config.toml
model = "masked image model"
dataset = "simulated fluorescence microscopy of cells"
train_examples = 195000
image_size = 64
crop_scale_min = 0.8
horizontal_flip = true
method = "mae"
mask_ratio = 0.75
loss = "mse"
encoder_arch = "vit"
encoder_norm = "layernorm"
encoder_norm_position = "res_post"
encoder_activation = "gelu"
encoder_head_dim = 32
encoder_fused_qkv = true
encoder_bias = "all"
encoder_qk_norm = false
encoder_parallel_block = false
encoder_moe = "top_k"
encoder_num_experts = 16
encoder_moe_every = 1
encoder_expert_mlp_ratio = 0.5
encoder_experts_per_token = 2
encoder_shared_expert = false
encoder_patch_size = [4, 4]
encoder_layers = 8
encoder_width = 192
encoder_positions = "rope"
decoder_width = 192
norm_pix_loss = false
decoder_layers = 2
optimizer = "soap"
beta2 = 0.95
lr = 0.0018
beta1 = 0.95
shampoo_beta = 0.95
eps = 1e-08
precondition_frequency = 20
max_precond_dim = 1024
one_sided = false
adamw_lr_other_params = 0.0018
grad_clip = 1.0
steps = 9700
batch_size = 256
epochs = 12.7
lr_schedule = "step"
warmup_steps = 480
weight_decay = 0.2
adamw_weight_decay_other_params = 0
Rows from block 2 of the encoder of a small masked image model, named by matrix and row number. Rows with one number within an expert belong to one neuron, the router's apart. Each number is 128 + 24 x the weight over its row's rms, rounded and kept within 0 to 255. All counts start at 0.
Before each expert's rows are labels from the 100 images, of 14848, where the router gives the expert most weight on average: "top examples" is what is common among them; "lies over" is the class under the peak. Only what is clearly more common there than usual is listed. The data: simulated fluorescence microscopy of cells. In brackets: how many of the 100.
# router: router (encoder.blocks.2.mlp.router.weight, 16x192, trained with AdamW), inputs 96-191
# up: expert up (encoder.blocks.2.mlp.up, 16x96x192), inputs 96-191
# down: expert down (encoder.blocks.2.mlp.down, 16x192x96, transposed), outputs 96-191

# expert 15
top examples: crowded (100); cells: ten or more (100); out of focus (66); green stain (61)
lies over: cytoplasm (99)
router.15 [107 109 128 156 141 126  93 146 102 111  84 132 126 139 137 142  85 155 118 123 128 101 131 138  95 201  83 129 111 137 110 125  96 117 101 132 157 125 121 135 122 159 120 138 125 178 121 135 158 130 118 122 109 119 129 124 127 137 149 144 118 156 132 130 165  94 108 104 156 139 114 153 150 159 124 162 144  62 132 150 137 164  91 169 108 101 152 143 137  70 135 120 130 114 102 156]
up.0 [117 115 121 154 167  73 150 136 129 170  84 126 124  88 110 174 147 128 150 138 157 162 126 128  88 118 112 142 110 127 103 135 150 121  96 106 104  99 145 146 105 114 176 131 158 133 138 117  92 115 107 122 124 130  98 157 141 156 119 168  83 125 128 123 100 156 138 165 134  70 124  90 141 114 102 132 142 135 145 139 181 146 133 148 115 165 122  92 147 117 137 104 162  94 148 141]
down.0 [172 127 138 115 154 172 108  96  61 102 130 139 152 136 142 176  85 129 148  96 104 132 132 138 116 128 163 123 110 142 124 121 123 184 143 163 107 124 156 132 150 121 149  99 148 105 137  97 133 167 130  87 119 137 104 144 123 128 136 130 107 137 162 113 125  96 111 132 153 148 184 157 119 131 171 106 136 162  67 152  68  82  95 142 124 138 111 131 110 123 115 136 117 119 136  89]
up.1 [141 122 101 156 117 124 132 116 151 124  91 137 123 139 130 148 111 101 170  87 154 144  99 117 120 124 118 122 112 129 132 122 160 127 117 173 125 129 129  96 168 161 144 124 112  95 114 132 137 121 160 117 128  82 138 108 116  96 145 134  72 121 139 144 130 100 113  77 109 127 104 110 111 173 147 146 114  69 135 107 172 131 120 117 106 117 143 164 120  71 118 166 111 148 103 134]
down.1 [ 76 143 137 147 126 124 104 128 123 156 143 129 134  96 147 134  82 106 112 117 176 129 118 117 127 151 135 105 185 119 124  87 108 120 123 144 105 101  95 170 124 129 117 169 131 140 147 146 101  99  98 120 142 143 146 122 142  88  91  82 124 148 136 131 146 171 168 173 132  94 148 131 116 134  97 143 125 133 141 118 142 106 131 103 103 102 128 165 120 137 147 132  81  73 183 113]
up.2 [132 119 131 146 114 137 115 174 104 125  84 120 140 121 142 136 138 184 161  82 129 130 164 147  90 155 105 114 124  77 103 136 109 153  78 108 130  76 131 115 115 111 120 106 131 129 121 139 105  88 146 161 133 128 168 154 126 121 114 141  97 120 117 137 123  90 150 157 115 165 122 107 112 150 152  96 123 123 134 150 128 165 126 137 145 119 118 142 128 138 110 156  92 153  71 173]
down.2 [135 134 108 155 113 149 122 148 139 162 103 116 115 174 171 116 152 130 122 139  96 103  95 111 167 135 130  70 141 111 134 151 111 142 145 147 117 124 125 136 178 143  93 159  91 167 134 122 123  96 129 114 147 136 128  86 113 122 100 101 105 128 172  87 121 168 124 153 109 127 149 107 141 106 133 132  73 170 131  86 131 119 114 136 155 123  98  83 127 126 158 120  87 177 164 124]
up.3 [139  94 131 119 164  97 135 117 112 116 150 156 141 175 149 161 118 113 177 101 167  74  96 100 117 117 165 120 108 155  93 122  86 131 103 157 185 107 123 165 142 129  99 146 131 161 110 135  98 100 127 135 105 146 123 152 149 113  95 122  75 140 152 111 149  83 108 103 138  86 131 123 106  94 159  89 123 152 177 132 134 110 121 114 128 153 109 150  77 120 123 140 145 133 148 166]
down.3 [146  98 104 181  81 113 132 158 124  98 103 141 170 118 130 140 137 140 116 157 167 131 108 119 113 155 139 155 141 138 127  93 177 149 131 137 111 134 112  90 115  83 112 150 173 110 150 125 145 114 129 131 127 153 137  95 131 106 150 120 114  97 131 144 155 100 152 117 121 154  98 130 159 143 118 131 131 132 102 123 120 139 159 153 164 134 153  52 135 151 117 161 152 118 150 128]

# expert 7
top examples: crowded (100); cells: ten or more (100); fragmented nuclei (80); magenta stain (46)
lies over: cytoplasm (97)
router.7 [133 145 111  91  88 133 109  90 103 112 115 136 124 141 142 144 141 158 111 122 110 132 125 107 138 151 118 166 130 138 115 128 100 112 143 123 124 132 125 128 111 125 158 115 110  99 120 190 162 123 153 114 163 140 133 117 107 108 142 128  83 154 101 131 118 122 118 146 111 151 118  81  97 130 123 162 154 112 130 117 146 135 126  83 102 139 121 113 129 110 134  99 132 120 115 121]
up.0 [152 113 181 104  98 106 102 132 149 113  83 128 129  92 135 106 150 166 124 137 169 129 110 137 161 112 135 155 128 142 109 193 110 124 145 105 123 128 144 151  96 136 136 119 110 131 120 100 104 109 117 120 114 108 165 101 123 129  98 139 130 148 127 151 132 126 134 136 120 130 119 111  99 123  93 113 112 151 118 111 102 122 162 113 153 144 135 132 141 158  91  95 165 113 146 118]
down.0 [127 125 103 102  98 121 161 176 117 135  88 103  93  81  98  85 126 149 123  95 139 156 150  99 179 109 119 131 129 154 172 127 121 109 153 147 164  78  89 147 148 135 127 198 110 138 136 104 102 141 108 124 114  88 115 170 156 113 138 119 121 144 147 126 102 138 109 143 110 146 111 113 116 121  85 108 137 177 117 123 106 118 146 105 144 145 150 124 121 118 107 150 128 147 153 100]
up.1 [117 138 105 116 142 142 169 120 144 130  71 151 130 152 115 122 117 121 188 143  96 153 113 166 126 103 125 108 128 143 140  98 147 156 132 167 110 140 109 115 139 136 155 171 114 145 142 125 147 114 106 132 111 142 108 202 163 129 111 127 111 161 113 129  82 124 115 126 151 114  88 141 103 131 121 146 143 155 108 116  90 141 117 103 121 113 129 139  79 116 142  68 140 111 133 123]
down.1 [120 119 159 166 116 141 104 145 113 137 119 145 131 149 123  99 137 137  79 142 113  95 112 115 131 132 133 145 131 126 120 111 134 125 139 121 170 140 130 183 124 154 125 137 150 132 111 127 135 113 157 145 120 133 145 157 132 152 131 100 108 136 172  93 151 145 179 138 134 154 152 136 117 105 148 137 153 154 115 143 145 168 105 109 166 118 121 172 179 153 186 147 142  86 124 113]
up.2 [156 130 126 129 129 106 150 152 135 144 163 119 109 121 150 148 121 134 128 109 164 151 137 142 141  64 183 148 109 109 120 108 100 115 119 161 154  70 117 128 129 161 147 107 151 131 130 129  93 165 170 109  85 100 115 154 162 173 103 160 122 105 118 153 134 130 103 105 142 136 130 169 165 134 145 136  93 110 116 138  95 164 133 122  99 104 143  98 173 135  85 106 183 148 152 158]
down.2 [143 122 121 149 152 118 138 177  98 113 161 136  77 139  93 112 121  85 148 128 125  89 102 134 124 141 197 108 118 148  79 108 137 122 134 131 136 116 125 149  98 179 112 119 107  68 121 119 143  91 133 144 147  98 152  93 140 170 140 181 116 145 146  92 174 116 112 123 111 123  94 145 145 110 127 150 124 110 133 170 116 128 150 119 135 138 117 105 106 132 126 111 130 180 107 133]
up.3 [116 105 129 126 185 109 123  96 141 130 118 157 123 122 138 124 126 134  91 140 139 178 116 112 130 129 132 139 125 104 153 124 146 122  96 128 144 116 117 151 144 107 126  96 160  94  94 116 124 149 115 112 111 171 124 145 127 149 137 147  98  81 110 114 121 141 114 171 127 104 130 150 165 126 158 119 116 103 109 130 138  91 118 121 138 127 106 158 150 132 144 158 133 131 139  95]
down.3 [131 148 144 103 128 110 135 126 108 176 130 131 112 106 156 144 157 138 172  83 120 143 192 152 104 132 107 173 103 139 127 122  94 133 171 137 151  97  98  90  91 147 109 147 110 173  81 112 125 144 155 141 122 131  88 141 111 136 131  84 120 137 139 166 140 114 125 118  95 128 121 132  97 183 140 148 142  94 138 155 168  73 113 134  82 140 170 119 150 139 150 168 149 156 137 129]

# expert 9
top examples: membrane rim (100); crowded (100); cells: ten or more (100)
lies over: cytoplasm (92)
router.9 [149 162 121 113 194 102 130 164 142 161 173 127 105 100 104 118 135 103 126 129 106 114 150 138  97  91 175 147 167 132 106 154 115 126 145  92 141  99  96 155 165 130 135 121 134 133 142  80  55 136 120 158 105 143 139 147 121 178  97 138 137 111 151 133 125 142 114 137 152 112 140 126 153 145 134 106 138  88 149 109 126 120 132 137 167 138 134 175  97 117 150 153  92 165 131  86]
up.0 [161 139 132 146 197  91 143 153 105 145 207 162 122 134 140 138 142 171 131 101 106 122 132 127 135  91 118 140  89 165 128 161 120 143 101 132 117 152 116 133 136 137  93  92  95 135 138 109  97 136  49 173 150 112 157 125 124 108 150 113 111  98 121 131 101 134 129 117 182 106 111 132 103 151 154 157 128 103  70 135 107 107 123 178 114 123 117 149  96 133 143 106 126 138 122 110]
down.0 [134  86 121 161 128 127  65 128 141 142 126 126 127 130 124 134 163 106 141 133 125 141 134  91 139 140 120 159 126 124  97  94 130  72 115 128 124 104 140 101 112 148 140  99  95 100 125 117 110 116 155  66 145 120 143 132  95 143 125 169  92 150 157 119 130 176 118 139 160 141  78 156 178 104 125 168 159 151 121  86 158 134 107 125 120 140 124 129 166  87 126 131 123 145 172  86]
up.1 [166 122 139 136 116 141 141 187 117 154 163 150 131 145 158 117 175 153 116 144 129 166 145 157 137 132 142 110 131 130  99 137 140 135 128 108 147 128 187 111 178 110 154 116 127 122 149 122  67  98 158 158 143  99 142 149  94 141 125 104 139 139 124 131 146 108 144 126 165 135 115 144 123 152 138  84 118 102 147 153 148 148 145 115 142 143  86 162 145 151 140 137  98 157 118 154]
down.1 [142 167 164 151 145 136 133 104 117 141 137 118 170 136 154 117 115 124 145 139 124 118 128 134 124 170  90 135 113 133 134 116 130 117 131 136 134 105 135 117 145 130 121 113  96 153 139 137 145 131  93 149  99 143 137 137 128  85 133 122 135  61 104 135 110 177 116 130 127 124 104 156 100 142 144 164 182 111 141 121 181 107 132 123 103 145  94 118 138 125  69 145 128 130 111 161]
up.2 [121 120 119 105 143 139 183 100 150 150 176 114  83 138 135 134 108 118 143 119 166 162  78  71 138 100 127 119 123 132 154 162 116 191 106 121 116 149 125  86 136 130 150 111 151 123 122 143 147 150 135 118 119 135  96 136 130 126 130 103 103 123 103 124 161 158 139 114 133 141 150 173 127 103 149 124 107 117 171 147  95 134 140 119 108 118 136 139 142 141 140 100  98 116 126 144]
down.2 [130 147  86 123 143 189  66 117 148 121 150 120 105 120 131 147 172 128 111  91 171 147 113 128 142 125 114 133  78 106 160  78 145 142  93 118 157 161 118 113 142 153 111  92 108 127 138 130 152 128 126  83 157 121 104 148  95  95 119 105 134 114  84 127 183 107 150  86 102 148 145 103  99 131 125 108 134 127 148 186 104 126 115 107 144 126 119 138 116 118 129 124  90 165 184 134]
up.3 [121  64 152 134  94 151  92 153 138 107 170 134 129 115  87 169 109 111 131 141 138 151 125 119 134  91 140 103 103 109 159 151 141 154 101 127 120 139 130 112 158 108 168 130  88  92 169 154 126 154 138 114  97  93 169 175 138  81 148  95  96 127 121 136 164 110 119 110 123 122  90 148  94 109 113 138 150 101 169 142 115 163 132 106 147 164 118 111 126 105 140 102  87  97 139 179]
down.3 [165 181 128 165 164 138 144 139 116 153  96 125 145 153 124  87 137 145 158 124 130 127  82 120 131 140 108 125 148 153 163 121  89 108 130 145 154 112 123 138 122 134 153 150 144 149 137 131 163 123 154 174 101 156 127 119 133  94 141 133  92 153 176 100 125 146 137  95 105  85 145 210  90 144 113 125  94 133 168 123 144 111 139 127  96  92 125 133 101 117 134 112 138 127 116 102]

# expert 6
top examples: dim (100); crowded (100); cells: ten or more (100); fragmented nuclei (60)
lies over: cytoplasm (85)
router.6 [158 146 104 129 104 121 121 113  92 131 125  99 146  88 131 134  86 136 121 134  99 145 134 116 146 101 144 159 118 126 124 111  64 115  77 131 137  91 191 151 160 118 101 124 149 148 110 118 123 119 140 110  95 156 123 124 119 134 119 145 135 166 115 140 149 147 110 105 121  93 175 122 146  68 136 151 144 165 139 173 111 121 132 147 151 109 135  88 137 138  72 127 153 133 125 145]
up.0 [ 90 105  99 147 146  95 119  95 121 161 170 166 114 116 139 106  95 109 146  97 208 154 108 112 141 106 121 101  83 111 150 141 139 112 114 100 117 167 141 101 103 114 172 124 142 105  88 146 109 158 116 135 126  85 117 127 164 119 107 120 117 135 102 103 162 119 146 111 103 124 129 144 115 121 124 112 125 130 108 118 157 177 128 106 153 116  87  80 116 160 105 105 113 118 110 148]
down.0 [105 153 160 145 127 105 150 120 118 117  77 130  97  95 152 148 118 130 118 122 149 135 120 142  80 175 146 129 140 145 132 149 105 137 170 132 114 132  97 149 140 112 154 120 150 158 127 159 122 114  98 128 132 174 155 146 108 126  83 146 103 140 125 150 143 137 154 136 111 126 117 190 125 127 129 129  98 144 117  95 132 155 117 133  90 128 141  93  82 138 122 148 118 130 147 125]
up.1 [110 144 113 101 137 117 145 122 180 143 193 117 139  99 104 153 134  87 122 135  77 152  96 142 107 162 145 150 132 106 124 164 146 105 125 106 161 178 138 125 134 147 125 121 150 161 136 152  93 172  77 154 163 119 106 103 150 145 137 123 141 119 123  92 127 116 110 102 129 134 127 127 129 126 183 157 136 131  99 120 145 175 118 118 145 147 137 115 141 134 117 103  83 111  88 130]
down.1 [120 108 161 133 145 136 113 126 102 116  91  94  93 129 119  84 162 153 150 110 140 153 136 134 175 139 137 137 105 152 101 101 139 137 167 131 119 108 139  68 108  79 135 147 115 118 125 122 137  86 123 124 137 125 149 127 101 113 134 141 123 124 160 110  82 115 134 133  85 119 122 154 152 135 126 135 136 113 149 136 153 122 151 103 106 118 103 121 135 155 142 123 117 171 114  78]
up.2 [121 111 138 130 113 117 112 122 135 121 144 172 100 134 115 124 107 166 114 162 113 130 146 151 124 128 104 116 128 160 149 130 135 130 124 126 150  99 141 184 113 118 175 110 123 104 153 138 141 120 149 125 136 113 115 133 135 150 127 169 172  93 139 167  98  81 134 112 107  93 105 134 137 126 117 149 122 125 157 109  99 113 109 130 203 123 131 157  74 124 121 174 110 125  97 110]
down.2 [ 75  97 119 148 146 115 117  87 136 120 131  99 139 165 145 110 145 127 110  87 154 141 129 109 128 124 119 130  77  93 109 105  90 149 155 146 168 105 157 165 166  81 137 176 144 114  91 180 142 104 152  75 139  97 125 113 121 136 112 136  91 134 138 109 114 135 141  91 146 152 140 136 147 124 161 155 129 124 133 119 115 167 113 149 158 126 174 136 167 150 113 129 123 111 128 183]
up.3 [114 105 153  91 152 121 154 125 126 111  98 120 127 162  89  89 129 129 137 115 137 108 144  98  97 121 101 109 141 162 108 106 107 131 165  98 117 110 145  64 126 150 132 135 117 143 140 119  99 140  94 131 117 170  96 148 171  90 132  90 188 115 121 155 145 138 115  89 117 147  98  99 152 109 130 165 132 134 117 130 120 101 120 124 113 135 126 157 122 129 118 140 149 140 121 164]
down.3 [126 126 160 130 158 121 168 145 151 136  97  85 122 124 126 123 175 108 154 110 115  39 141 124  91  83  85  75  85 132 128 171 137 135 118  78  93 101  95 123 111 129 175 146 156 143 122 124 127 130 131 165 124 140 120 142 176 147 119 122 115  95 164 112 110 137 129 104 148 168  98  81 143 104 140 159 157 130 135  90 157 138 112 129 104 149 129 170 139 147 151 134 133 115 133 102]

# expert 8
top examples: crowded (100); cells: ten or more (100); ring around the nucleus (61); out of focus (61)
lies over: cytoplasm (75); nucleus (25)
router.8 [111 116 110  95  87 159  90 142 107 100 130  99 139 163  88 108  97 117  93 158 156 121 101 133  62 118 112 145 122 115 136 144 137 136 109 131 151 142  93 133 127 136 143 114 128 111 119 155 199 135 150 163 143 153 148 149 114 129 141 115 117 146 146 119 107 126  97  96 110 129 107  60 160  67 100 123 115 106 133 133 130 134 122 134  99 132 111 106 178 137 134 123 135 114 105 154]
up.0 [182 169 129 109 145 120 144 120 119 169  85 142 140 123 167 123 142 115 156 162 118 119 116 135 120 174 145 123 131 174 116 133 146 150 128  94  96 187 121 122 163 145 141 166 105 122 125 155  98 141 123 124 144 112 126 128 132 139 139 117 141 121 157 172 140  79 112 125 152 146 132 106 112 140 147 112 156 139 126 149 123 157 163 138 129 123 129 153  89 114 110 138 109 113 117 149]
down.0 [111 163 158 128 165 146 139  89 150  80 143 100 132 107 122 154 117 158 125  68 117 132 126 142 153 113 125 131 150 142 132 124  94 166 101 115 185  88  77 171 128 180 126 129 157 109 152 102  90 117 148 156  89 156 132 142 108 181 116  97 115 163 158 142 130 117 115 119 129  91 113 171 133 126 142 109 146 110  84  82 173 121 107 132 139 148 162 111 160 150 112 176 142 138 119 120]
up.1 [116 111 146 140 156 135 130 131 160 160  71 175 178 149 132 140 131 132 133 133  94 129  98 114 105 158 123 112 101 134 139 100  81  74  93  70 128  88 181 161 124 107 145 100 108 147 104 102 104 135 102 130 129 148 134 122 136 133 112 144 115 127 154 117  89 124 128 119 143 121 165 126 114 111 106 121 116  84 120 151 115  67 119 175 116 115 127 129 108 124 138 148 143 157 139 155]
down.1 [136 154 130 169 120  88 127 118 114 146 173 141  92 146 126 160 133 165 110 163 162 157 191 109  98 134  93  97 111 129 150 112 129 162 148 124  89 145 138  93  90 162 124 161 142 138 154 161 161 104 148 101  88 111 118 162 118 151 141 109 119 162  97 110 129  60 137 135 131 112  85 126 105 116 161  94  99 102 146 136 120 136  99 111 143 124 127 143 135 134 130 170 126 110 111 139]
up.2 [128 117 120 114 124 112 107 110 151 111  83  77  99 153 141 143 147 111 157 182 124 107 171 116  64 147  88 141 111  74 147 128 172  89 123 129 133 114 163 119 129 122 144 119 120 112  98 125 149 138 113 138 148 137 128 144 138 132 154 162 106 153 131 108 138 184 117 133 142 138 126 130 106 123  84 135 125 127 103 133 164 121 109 143  80  94 175 108 145 135 109 149 128 160 152 190]
down.2 [122 146 115 102 138 153 145 133  93 160 150 158 141 135 164 183 136 133  90 128 124 127 139 136 103 146 102  80 127 112 118 123 108 142 116 114 142 127 115 158 129 112  96 143 125 163 106 164 154 124 154  81 146 131 136 127 161 138 118 101 116  83 120 125 134  71 126 116 142 157 147 170 137 159 104 117 120 129 120 191 134 107 144  94 160 121 127 128 140 167  87 118 115 124 126 161]
up.3 [ 82  96 150 129 151 111 151 109 136 200 191 164  94 111 130  90 146  74 108 138 120 112 151 148  89 136 124 109 149 135 151 100 131 121 112 137 121 123 117 104 101 156 102 103 136 152 129 114 111 157 136 172 163 150 133 158  96 117 143 126 104 123 111 170 143 117 140 114 102 124 119 143 110 180 135 149 152 104 105  89 144 170 137 121  92 113 102 150  92 160 139 141 139 126 151 113]
down.3 [160  81 156 176 119 128 170 120 122  91  98 117 131 132  95 157 151 123 149 157 122  68 132 181 140 112 118 124 134 134 161 146 110 113 156 141 113 138 125  90 146 130 118 141 135 101  74 111  99 172 128 104 165 112 112 156  86 168 123 157  89 138 118  96 102 168 135 111 139 126 115 129 113 115 127 151 133 110 169 145 137 150 162 117 129 112 157 141 118 137 125 134 161 163 123 124]

# expert 0
top examples: crowded (100); cells: ten or more (100); dim (88); out of focus (70)
lies over: cytoplasm (77)
router.0 [ 88 163 137 124 159 123 126 151 133 159 178  91 122 129  68 119 125 103 157 127 120 140 119  98 124 129 112 103 129 134 115 131  88 131  84 110 131 106 146 148 177 155 123  95 130 116 127  73 132 148 135 168  84 143 105 137 132 136 120 160 109 138 163  90 159 137  77 117 125 146 134 109 144 121 115 109 160 139 114 138 165 148 150 194 130 125 111 115 169 134 123 149 113 110 125 124]
up.0 [132 125  88 137 136 131 102 144 130 149  94 186 158 146 160 144 142 121  84 143 101 134 130 164 162 105 139  99 123 145 113 153 112 121 136  71 127 123  99 142 134 106 121  73  92 119 145 123 189  85 112 112  82 121 150  97  91 100 124 108 131 131 172 132 106 170 147  87 133 170  96 133 147 137 136 128  91 110 126 147 127 140 105 146 165  70  93 127 128  99 121 103 144 138  97 158]
down.0 [103 100 106  97 114 145 132 158 102 120 145  97 142 166 136 134 104  97 117 150 131 139 107 115 149 114 192 123 119 165 163 117 148 142  82 115 137 137 134  94  89 139  87 134 160  99 129 126 115 144 199 178 111 136 127  76 128 126 112 106 172 156 151 114 140 129 142 136 149 161  96 108 182 112 139 123 116 111 127 158 120 110 142 143  93 121 150 161 162 132 136 157 121 161 119 163]
up.1 [139 129  94 106 137 104  96 134 154 120 123 125 143 114 134  91 149 131 119 102 113  93 116 158 141 143 163 194 113 119 160 166 124 110 111 136  92 113 124 145 159 108 138 114 119 131 193 125  94 105 154 143 153  90 152 124 154 123 121 151 121 124 118 118 139 135 100 131 159 156 159 127 108 155 152  79  88 128 146 100 153  96 139 119  79 158  91 126 132 121 114 172 150  88 110 146]
down.1 [127 107 118 121 121 130 120 131 160 137 149 128 113 124 122 118 165 116 106 140  96 136  96 160 108 140  99 189  72  70 140 151 109 115 120 118 111 114 105 151 117 123 154 180 159  92 143  85 145 133 129 139 127 158 156 130 128  94  89 144 123 131  98 167  76 132  95 154 112 152 106 112 110 156 182  84 132 120 152 102 137 155 156 104 172 149  83  76 147 120 134 107 113 134  75 155]
up.2 [117 125 118 190 129 106 125 146 123  76 129 129 130 122 120 123 150 114 116  65 156 112 140  98 104  90 100 122 123 162 141 158 125 135 132 118 128 128 111  95 166 100 140  65  77 115 130 103 102 143 168 134 124 126 132 124 127 111 141 123 122 127 136 164 106 177 160 131 151 124 112  88  85 175 102 155 153 111 136 106 111 113 152 145 137 138 125 144 123 131 141 103 121 137 132 123]
down.2 [108 155 132 146 108 150 179 113 151 166 105 152 131 143 105 117 127 111  84 120 118  92 165 146 187 117 138 125 144 133 148 105 116 177 121 105 160 133 110 130 154 127 178 173  82 139 132 125  90 138 143 142 157 153 134 135 139 122 131 126 135 147 161 126 131  96  90 116 134 136 151 146 123 133 158 144  96 117 151 131 117 119 105 145 120  87 123 181 108 119 120 148 119  72 146 146]
up.3 [101 137 118 114 191  77 116 133 126 104  84  79 131 160  86 105  94 143 153 125 146 147 125 127  98 182 134 128 118 129 133  77 125 135 120 125 107 164  97 127 116 144 133 130 184 141 135  68 155 137 113 160 165 132 153 138 124 137 178 138  72  89 114 119 143 103 113 101  99 147 114 103 140 132 125 141 169 180 110 124 171 112 101 110  94 181 142 142 138 112 146 172 125 114 151 113]
down.3 [110 134 139 159 106 137 150  70 138 161 119 136 100 154 123 121 156 184 139 109 111 136 184 124 133  83 126 143 123 128  85 125 104 123 144 116  96 134 158 139 148  76 136 140 144 115 140 153 157  77 135 120 141 150 141 176 151  85 136 124 155 109 127  98 139 165 124 185 125 111 153  98  93 134  49 147 102 137 151 108 135 149 139 145 147 107 121 148 103 124 144 115 118 142 129 106]

# expert 10
top examples: crowded (98); cells: ten or more (98); vacuoles (97)
lies over: cytoplasm (100)
router.10 [124 108 173 172 107 163 127 124  96  91 115  95 111  95 142 110 134 110  76 153  95 139 159  98 139 124 160 118 181 139 114 127 121 119 141 170 114 133  81 128 138 108 129 125  80 116 133 126 117 170 132 110 126 113 150 140 110 122 104 145 156 124 131 137 127 126 151 161  82 153 155 142 122 127 130 144 159 162 122 123 123  99 157 107 140 144 142 134 142 134 141 116 130 159  99  83]
up.0 [153 130 103 154 161 127 162 144 140 116 110 151 107 100 151 137 134 105 148 130 133 121 117  96 154 125 117 127  86 138 119 175 133 119 116  92  81 127 126  95  90 129 135  99 179 128 118 107  79 174 127 142 119 122 129 133 124  97 101 130 146 147 145 127 119 157 106 171 170 108 143 138 122 125  91 125 117 116 133 159 142 147 149 141 137 109 165 105 102 119 106 105 107 137 106 171]
down.0 [130 123  98 196  94 130 146  93 114 134 121 151 129 131 127 120 144 114 113 126 111 136  86 141 133 124 146 116  80 165 167 112 102 186 137 167 106 115 173  93 142  77 112 167 160 156 141  99 116 106  93  95 124 159 164 121 118  96 157 120  91 142 145 118 148 151 122 164 144 135  97 147 155 174 121 136 113  98  98 135 129 140  94 107 125 137  90 137 125 142 122 157 136 113 137 129]
up.1 [101 121 125 147 130 125  86  84 172 129 131 100 140 132  99 160 135 130  86 131  98 135 110 131 119 141 144 145 119 136 132 111 113 104 142 115 115 174 135 120 145 136 138 136 102 144 118 147 173  98 119  92 130 154 134 103 154 102 124 108 117 100 100  87 130 108 124 160 137 116 107 129 168 138 147 139 150 145 128 150 144 148 137 201 147 129  98 122 113 119 127 155 150 115 121 129]
down.1 [131 156 170 171  91 123  98 136 106 105 114 149 140 104 158 121 124 150 137 114 142 104 131 113 139 128  83 139  93 136  98 141  98 115 119 114 103 134 178 121  77 107 117 113 143 129 145 155 138 107 146 124 115 141 117 110 154 114 141  91 128 118  87 133 115 135 139 126 108 103 122 157 113 136  97 156 138 120 146  94  89 141 122 104 139 164 127  82 153 160 129 109  78 115 109 117]
up.2 [142 102 159 123  93  97 106 163 144 146 138 125 126  98 117 144 161  96 146 112 135 150 114 173  95 119 113 102  92 134 141  92 122 147 128 103 132 183 103 152 123 158 119 137 121 137 132 137 151 107 116 150 119 145  86 125 155 157 127 126  90 156 121 147 124 107 122 140 140 116 143 100 175 171 129 123 135  99  88 154 183 111 129 127 142 131 131 114 173 109 104  97 163  88 101 161]
down.2 [150 142 129  96 111 148 112 101 117 134 107 130 150 106 136 130  75 147 141 142 113 120  88 119 153 149 159 143 131 142 151 108 119 113 122 148 118 113 165 103 152 119 140 119 153 128 123 126 107 123 132 113  92 112  92 108  76 138  90 134 165 111 113 147 143 136 109 108 122 181 182 148 102 120 151 153 113 135 150 106 123  74 131 174 130 104 123 108  75 162  89 134 104 129 177 100]
up.3 [106 130 127 172 144 121 138 135 150 141 132 118 151 125 112 131 101 120 111 161  68 105 113 148 125 114 165 105 122 135 122 132 135 132 140  99 128 148 116 173 104 162 105  98 117 135 122 113 106 136 118 125 152 122 157 140 107 120 127 148 112  99 162 159 155  97 122 133  81 136 168 150 135  92 123 142 158 154  99 132  95 132 111  66 118 104 166 142 132 150 131 125 143 138 114 160]
down.3 [130  93 123 102 122 110 133  76 138 138 118 130 105  94 135 150 161 138 112 160 132  92 123 149 136 106  86  85 123 131  77 146 147 133 121 130  86 146 136 172  89 100  94 111  84 106 104 130 129  92 141 122 156  94 151  74 125 106 142 107 161 144 113 119 135 126 132 166 158 133 138 152 109 152 124 137 113 105 174 108 127 146 126 124 103 128 147 163 119 144 137 181 111 121 116  78]